A small image captioner, trained from scratch: encoder arch vit, 4500 steps.
Rows from block 8 of the image encoder of a small image captioner, named by matrix and row number. Rows with one number belong to one neuron. Each number is 500 + 40 x the weight over its row's rms, rounded and kept within 0 to 999. All counts start at 0. Numbers have three digits each.
Before each neuron's rows are labels from the 100 images, of 14976, where the neuron reaches its largest size: "colour at peak" is the nearest of a few named colours to the mean colour under the peak; "strongest on" is what is common among them. Only what is clearly more common there than usual is listed. The data: scattered letters and digits in many colours.
# gate: MLP gate (encoder.blocks.8.mlp.gate.weight, 1152x384), inputs 128-255
# fc1: MLP up (encoder.blocks.8.mlp.fc1.weight, 1152x384), inputs 128-255
# fc2: MLP down (encoder.blocks.8.mlp.fc2.weight, 384x1152, transposed), outputs 128-255

colour at peak: grey
strongest on: count: six; white; black; the character 6
gate.391:491648520500550432506500421502542479493449505531500459459523568483465506414502498492496468519513475497495512503414536380489492506487510501444414500517439496531534489599486452485491432496471524495476462559512488508486498517519434466470516470474527537475462486494462481491538511501500505505522472498486533501502536484525423512543558496486543528525537492482571540507542476449365501510506
fc1.391:516507472574437458386466460486530462524439534508593491508458476512498504384520560516498455544491464570503491480533523491510503476497500511495492546356492507475542638511474519487498497476513526519412498498496542566494496502504558544485478498520525535481476495500509364466460451444501550493456561506493531500475474518464406472537513496497501479492576489479573481481536508461487485455489
fc2.391:494500464478535352513436514519577472463517488542512499500486530510442616500505547483497512497477511500505490485421530506501479505545497500426495456596461409500538495500488544538573463474499500496430459488495499533509509500544488518445508495500501447566472570536537478482446488509537542500578527478488421500499500502526504501396472489478537429537413527497565495451428397447621586518500

colour at peak: brown
strongest on: orange; yellow; count: six; the character U
gate.307:494480427503554398495588508589499540505511501465498460520484491560527481483500484547501485499500481480520365461451584512558523504444474497484502516543463472527454514515434583473447504614454526521525506515487563428499473520495488530500527478489489449470467410459526554445500499428500430525482506499503497573493497620498516462499470507461479509473503424544506514476507436457499538455469
fc1.307:491493545523492434460503489506494493489500487472460488509500500594475500489554507488505475533387424538481491492390623516492426495453526378495497472474482489518498466471490501497555522533503484452440489530498648524514518535490458472491499511378494515442561493538464515505475572515531521463497464503459508509571526514513456512409496420495506496515615496517504509496427521422479448479449
fc2.307:497414502498555464442496509495458556462528481422490509543501486535509522502495515477496499479448505541499465443565518565507490549575481450523483474469405473502488490475424468502501501541499496569507503520551531544498494506528518480511500441537393499502442510495497562550530406500485380475494504520501540462529626421481504485495486385514500493474520509535538529541500491536451481563491

colour at peak: brown
strongest on: red; the character O
gate.738:502454537499540481486497511457505547497482500531515482465506500520559447539467529470412495519524461522542460599470513386499507503549444525510432506513492527429454498499493532471486533512500511455489509502549499555479491428523506501513504528486519534454487497535463468551506525508571473555447470434470502420491464469494462494545395565473497544486452424488539490462562451440555497476526
fc1.738:582499519627498452521478443528494514511412475428478544495441489457479549500512521449484454495535467491512502492504504430493503489484517445422521500491518491522560471437475480480498450534436504614412515500475589545454528542508571508492510477476395529595493486478493580526466547537476503545536481493506439461487486453433504492521536511540510385550502458494534524482540509471442494502559
fc2.738:444455503591515432337499512500441482498449496569495507438333501483529547463499493537500493483550512553509500502450477501503502493517512503516497532504501444502495484445432484552506497386508520634438508500499500499501422505483470498501539503492497481503492528506508500495492537500454498435524507501498490540499548554444463510502497521512499394499484500490495558516508555501495497502506

colour at peak: grey; brown
strongest on: white; count: six; black; the character B
gate.156:497524567483580528531474490595485466453504522430497502583390427466458470479503562447520414487457432503485495471503495460466463537587494569549482486507476480522424487501531472503523507503486550566465501485498478502548497533483582455500465535463500507497565490539495480456597446521499476479514413470538496414418501521499525502596504501484523423499513468485471529526492446445484504455531
fc1.156:500503499521507478477415512528582454446538511512521500453511472525505453506462519498516499529500486500438568477521565567486525449513528451514528488518563432470551486498494452566475480444571466514422463529461516478463538482479504510556540502505475476499518466520514466459505521524482471524491480482512593465414490491500499606513460505503516490523506497473498496533443493463486438472478
fc2.156:498501565485532500543514500521480500496445500483506489564588507578502497495365535527481524537568543496499477499566496553494490502581512471494506498486449438548497502524482521486507500548552444505452432439501531498463583448461496500621478483547496485491524501522506371433487509546538472515564501546515501345500500418501499536541492471481662486496517500482499500495514501348488479487521

colour at peak: grey
strongest on: red; black; count: six; blue
gate.762:476521482507499506511464598499521554515486521463534565500439514448430482534421505439478488505506506514463456487571492505501525503555498557495513477491495487519542577511495469453446528509505490388519473484498526484482533538515506451553514448532500530461503518507506509524534465573455458512499449493490520568366501557463489543482455415510502482482493569498471494491521487563515454467502
fc1.762:443457482439418504494513432493593514509434443514468498521494534534499548475500454502513471500513469498506519471530514482489526508561488446527529505499510492448468508526543501575485504502517512513520487435536500516465561483551464472517544501490434505525502494605535476480501522477541491507518484502537548543686491496500485479467472493500453554590539448429431504502514472548501462609525
fc2.762:337503500496500565579500498525533502500480524530487454408459517432524516510497447488528499570493456500474507501563500500546505492510481495499531497530499512511556500562489475474468480547508406565445492465485534552490506502553545437486472502453486540418497500558516464417523552522545491496503445524484607477500506625490500507445497443512499500510531503522484500541475509587509524468492

colour at peak: pink
strongest on: brown; blue; count: six
gate.296:555510516459520494520489506540546520525495520472520527495484496540488500388507509526519491503471511495620517520501516493514532496506432609496490503507490550483502509490554569519528501449497489477500470541535589520500504423469484516529453415508500423483409558463486430485509504432531495599535530576576494494547493502569466490500576489519505514495515443505474511525503493488439395527441
fc1.296:498480473563556521497552494506503492503522428501536479493494492466522565481471425438465484484514482572370503471515466500482443580570489456617488507500523434564462472578486496498456486493505517524446522474470473488482502501489439497425552555489561510480557456535507462552453456516570510428478367501491515508496500492468546465568509517467523463561538502459555415586536558469523617405527
fc2.296:500515477490513522507521464501492433476458450560512513530561520475503500494591440475493555498531522515520535483525503423500407539461478517497536474496451484485473484589415500518515493429517464528418540493494506509495559503449583501500553423443484463442466462500545596428474478570535480452497500496529499480498496501485515581542536505467499501599419531432467454502500489434532516504577

colour at peak: brown
strongest on: red; pink; white; count: six
gate.189:522526490549464467425471471465451492503439498467520498498433512511499512509481551457476470511511633544494564484468480498485500507555478516506499500524374471507501505490444451549526463454503534507463466522495501495494572523437505473444469476514505496466499542524537489542442531499500599445504472456457486514524523469545491521388476497485494497506529550506570447498535472491495501456524
fc1.189:534527460417530496522501528499444528554525470451523465458583517504533425437507506491534545500509438508536390476529438559539474498576469538508532479429536493455459496559537493530500487466492528452506534555424544513456504499531498534435499461466520472531516494525513492484521468496508439418509465507500531501431476464555457578464450490534517563503414502437406475464517495571525487483499
fc2.189:563507480500678570484499494500492496553538495500503496500501507553550530515465527504506567490495500484500498500501484489449505500500500522500499511500552502501477500533449499487519515507465501454495531489481557500453501497502501499501498500503536544496529497513527452499556500500502499506438428490466506459499558500501465523301466514511570475514493554348467468548501495500493500400503

colour at peak: brown
strongest on: yellow; green; pink; orange
gate.617:433509492492535512470483421544505455500500406499491486494536491501633503543543472479507511498498503494500497504519458548560508534494443495447515566489391524516468522466498557498534541492476590512487484471495510489502483512498497521499493518431502463485517560497499489495504521509486448492521508546525486493455529514500505528498553501511520492500522510501465491456531487469503488500506
fc1.617:584501538507498479452485518539546521481412486437500392511576506486553533497486382454501499527499500542506524502496521532474518506525540529426468556500434551510543521486500522479476486505581489501473505540458543494446515425498446486521457500510505556500425529514524510478463599492465505482463486475520507475503534525566371519489476507571365440494503454511506525455444514450458539444529
fc2.617:608464478497510498448506572517592500489445402485459520440576501448527495464538520498545491518542499538480498500464513537473539514473554485472421499516481501532494539458493527500436508601502607500499502556515498504492492421487501500553500484531452497499495451508512520507489537490457511488503447501502544527598529597513352503526506440501543506502500488455470518485516498565501528386489

colour at peak: grey; green
strongest on: green
gate.257:499514470535502575479505497528518513372484459548539510502510481471528495496487463527474447440522560483513510550454523544458494500485529489462515500496498517545471497494418491491459448512511453477540469530583503465497462470485518500507522458543541480462517492474498477481523559500477508504450477430557497566440435524490536559442495481505534520533487467459497482460547497497461459507448
fc1.257:490483499499490514469561492509481485500543491518554506521442477466480532571527459557492451493469559445494477486497450495472468498495619494487517470512488503458417422490556473519523476449478512566477490533542582476487508423499549500445474520583562500554597563532489517484479502528405424495496521474573513495495502453456526617458475476524574519499502500505514457489502491492470460508469
fc2.257:394464500517500466501529475500525497508497502402494543476491480521543471488561532498500368463491499474476488473591423484509514516474559538491460474517480498502506477502487554331546448470515525500472532498501497482556476535552448528582500434498437467546492430550536496548544495484438489564519543506478500527463521493447441477465455513497500559520434469431500470501524495474385446498418

colour at peak: grey; green
strongest on: teal
gate.502:528479440523456553360421496502556508498504544572487528486460480548542495446553498529498399490445532524511479548477450489484486459529455479506500510520476489567538504500500507441529484505488475546469548498465466543545486512521484495500499447483487498486472416457489570521519501486570477467553500475563453504566488500507471561658533486463366507499505484510515409500494534405508508510457
fc1.502:428431472526500482606529574498477530517461510501491438526528504468508569471460502498474499519507435506537533440476521535476564491472549469495472500494526485432473508531392429504478507477485487441484462548539497487519502472508510440497478421471498502489513553506451428527458465489453567440447488491531522508501448480494510488566517499488417495471515457462494494551516445521460500502481
fc2.502:485502493424424502516577527500504510513520523526515502473499523527511479491500570499499486506500493456499491435501518514539565516491499500535493494519481540517481500493441478490505493492502482484424653510477507484499500503502500481508493499494491503436558499595477426504318516510546491481491432447393502488512566539510492545575500500514500537481489572499502523516457574501501488500462

colour at peak: grey
strongest on: green; count: six; the character U; the character Q
gate.242:532561413502533504448518564438492483497494416475498518472484493474494502535556524480515489524553497555499483534528561542524471476492476502545504506500477459490509503490490472503477553497480563538501504540556465507508485501536499472500558439497518500533637533500499522591435507456510467515442509580427498404465514462617500468482498482524509421468538454530469441498480479454480526418478
fc1.242:487526561567483548433438506456501500501498474545517476504489506478566515450504515505500450522543510524499585505547496402501503527543515504463500465429450528495504498487498517470464460519477456498482500465435485561518396467520447431500496576446528526533505591528516529489495486515497609559505475477501516562488576496488472506592548426481436543491558508460528535411514468515461472443506
fc2.242:475530509537465500502500547454483505580475497469472440525536512502518500528578434430495526441534477421472505482517562502522396516573449515527574533552447522516502442503552545517471560519501480505436450528416583580553474500506535436475515588477529527506502484490558502489533568536515487543542513524532467491511556528514470451519570466473501499451500500463515516442538498464399459524523

colour at peak: pink
strongest on: red
gate.11:420421465474486498523529503508534539353434503564466478500555532437493424531438533468496432493454490513500487453407507444542606510496499557486538496552542393495498499470474461535507479497497560509538524511521516517524484511493604495496552492508468496476504567466499494486477464528536528527480537477555460527488513581564545503430475500489498507497549500493470506495462472570500529492464
fc1.11:462384530547501475512488419497551504471465493601457457471526519433487537412424554490475427468467434466497425551470513383497529491499504510503464486529527484471582491521411495501497486472474504473519502496522493567544500565461494504498544475499436416498491521463485491489417515529514467505492494520601476538530527501621548555461528509436481559489567555518460508500485480535458532497464
fc2.11:505589480495506403449447446513524473504509467420496417430519524501502504498508473468382518531434531498571542571528503439502518475517481520375474474522451536452502576530497486497484485487498501445490468488457541460505494485484447526491495424591512502503519456457563415541543470520472485507498503569502513495481505359492505461577512523477494512472478479520532498538495500503436522437433

colour at peak: brown
strongest on: orange; count: six; white
gate.544:497528572499521507488483545524452458503532496510464495525482461525553485518499545493529521495505579488457474512595505539485489507497499494614510484461460492499536486569495456527538551524542487543519523497526547522506495497463587499518507510483508493501499496507507492487474544422491549497510493463485518475470530499482524550489500472464490508506496501482420521436506500509519514561485
fc1.544:499434475493465534473500524541478487536584557425476461497482501574528455483490510498509512494442502431491451518551499499503483496537501515584561485372470456472508529546555424486558500523477451529521544441462559527501515506520559491530505510476502496548476511516461512514494478479492474493469417555518517497566380507526531533483474490443491487540496556509389506501485505495488467499516
fc2.544:514500507516491501510500507549424541537572488470480510525531475536416501472513415495493501495463486551495553550501383500400450455502467526507590500452445469504429460564513502537535506571494479588568511500498454546503522528567480490457535509501504507527555575465513500552521474542499585532480448542467500507493436483515458505455526452516543492448480500451370454520512493523648507485487

colour at peak: grey
strongest on: green; the character O
gate.751:501435478477501512476514506477532538532516474501496437462447534517553411461446502484524484466503594464570503585554474454515481478509501538535493536499558478470539508511517475501457554525500597502515508518464490565464499547512451491526494487483472510527453545475487529427479527455493498502570517492548487548502522531494500503649456479479478504526495506532514506512609509527489485494524
fc1.751:515517578523535527516474565398493499531504508487519596478332499535485535487363523477496507531480522531510541518464424547460546472516620507494495480467537417482515537471528463476471520569497491434466562527502490543516514504580451495529468459476507482550493556496534597407493574431472453526520587545517496551491513448512481516524446481500526542515510520498467495501504507519512533497536
fc2.751:483492550488477503573498503495529451513528533529494584478450463503558514491494490480546428479497470601501523500482504581482512516553513504480500476521402501586511501505507486466423480529540420527524586499505501503496495556519512502507476580549525484413455495497568611512498502462527541502573541536495477502607538491490491512490526485493493483510447481485499510495498542494551526507557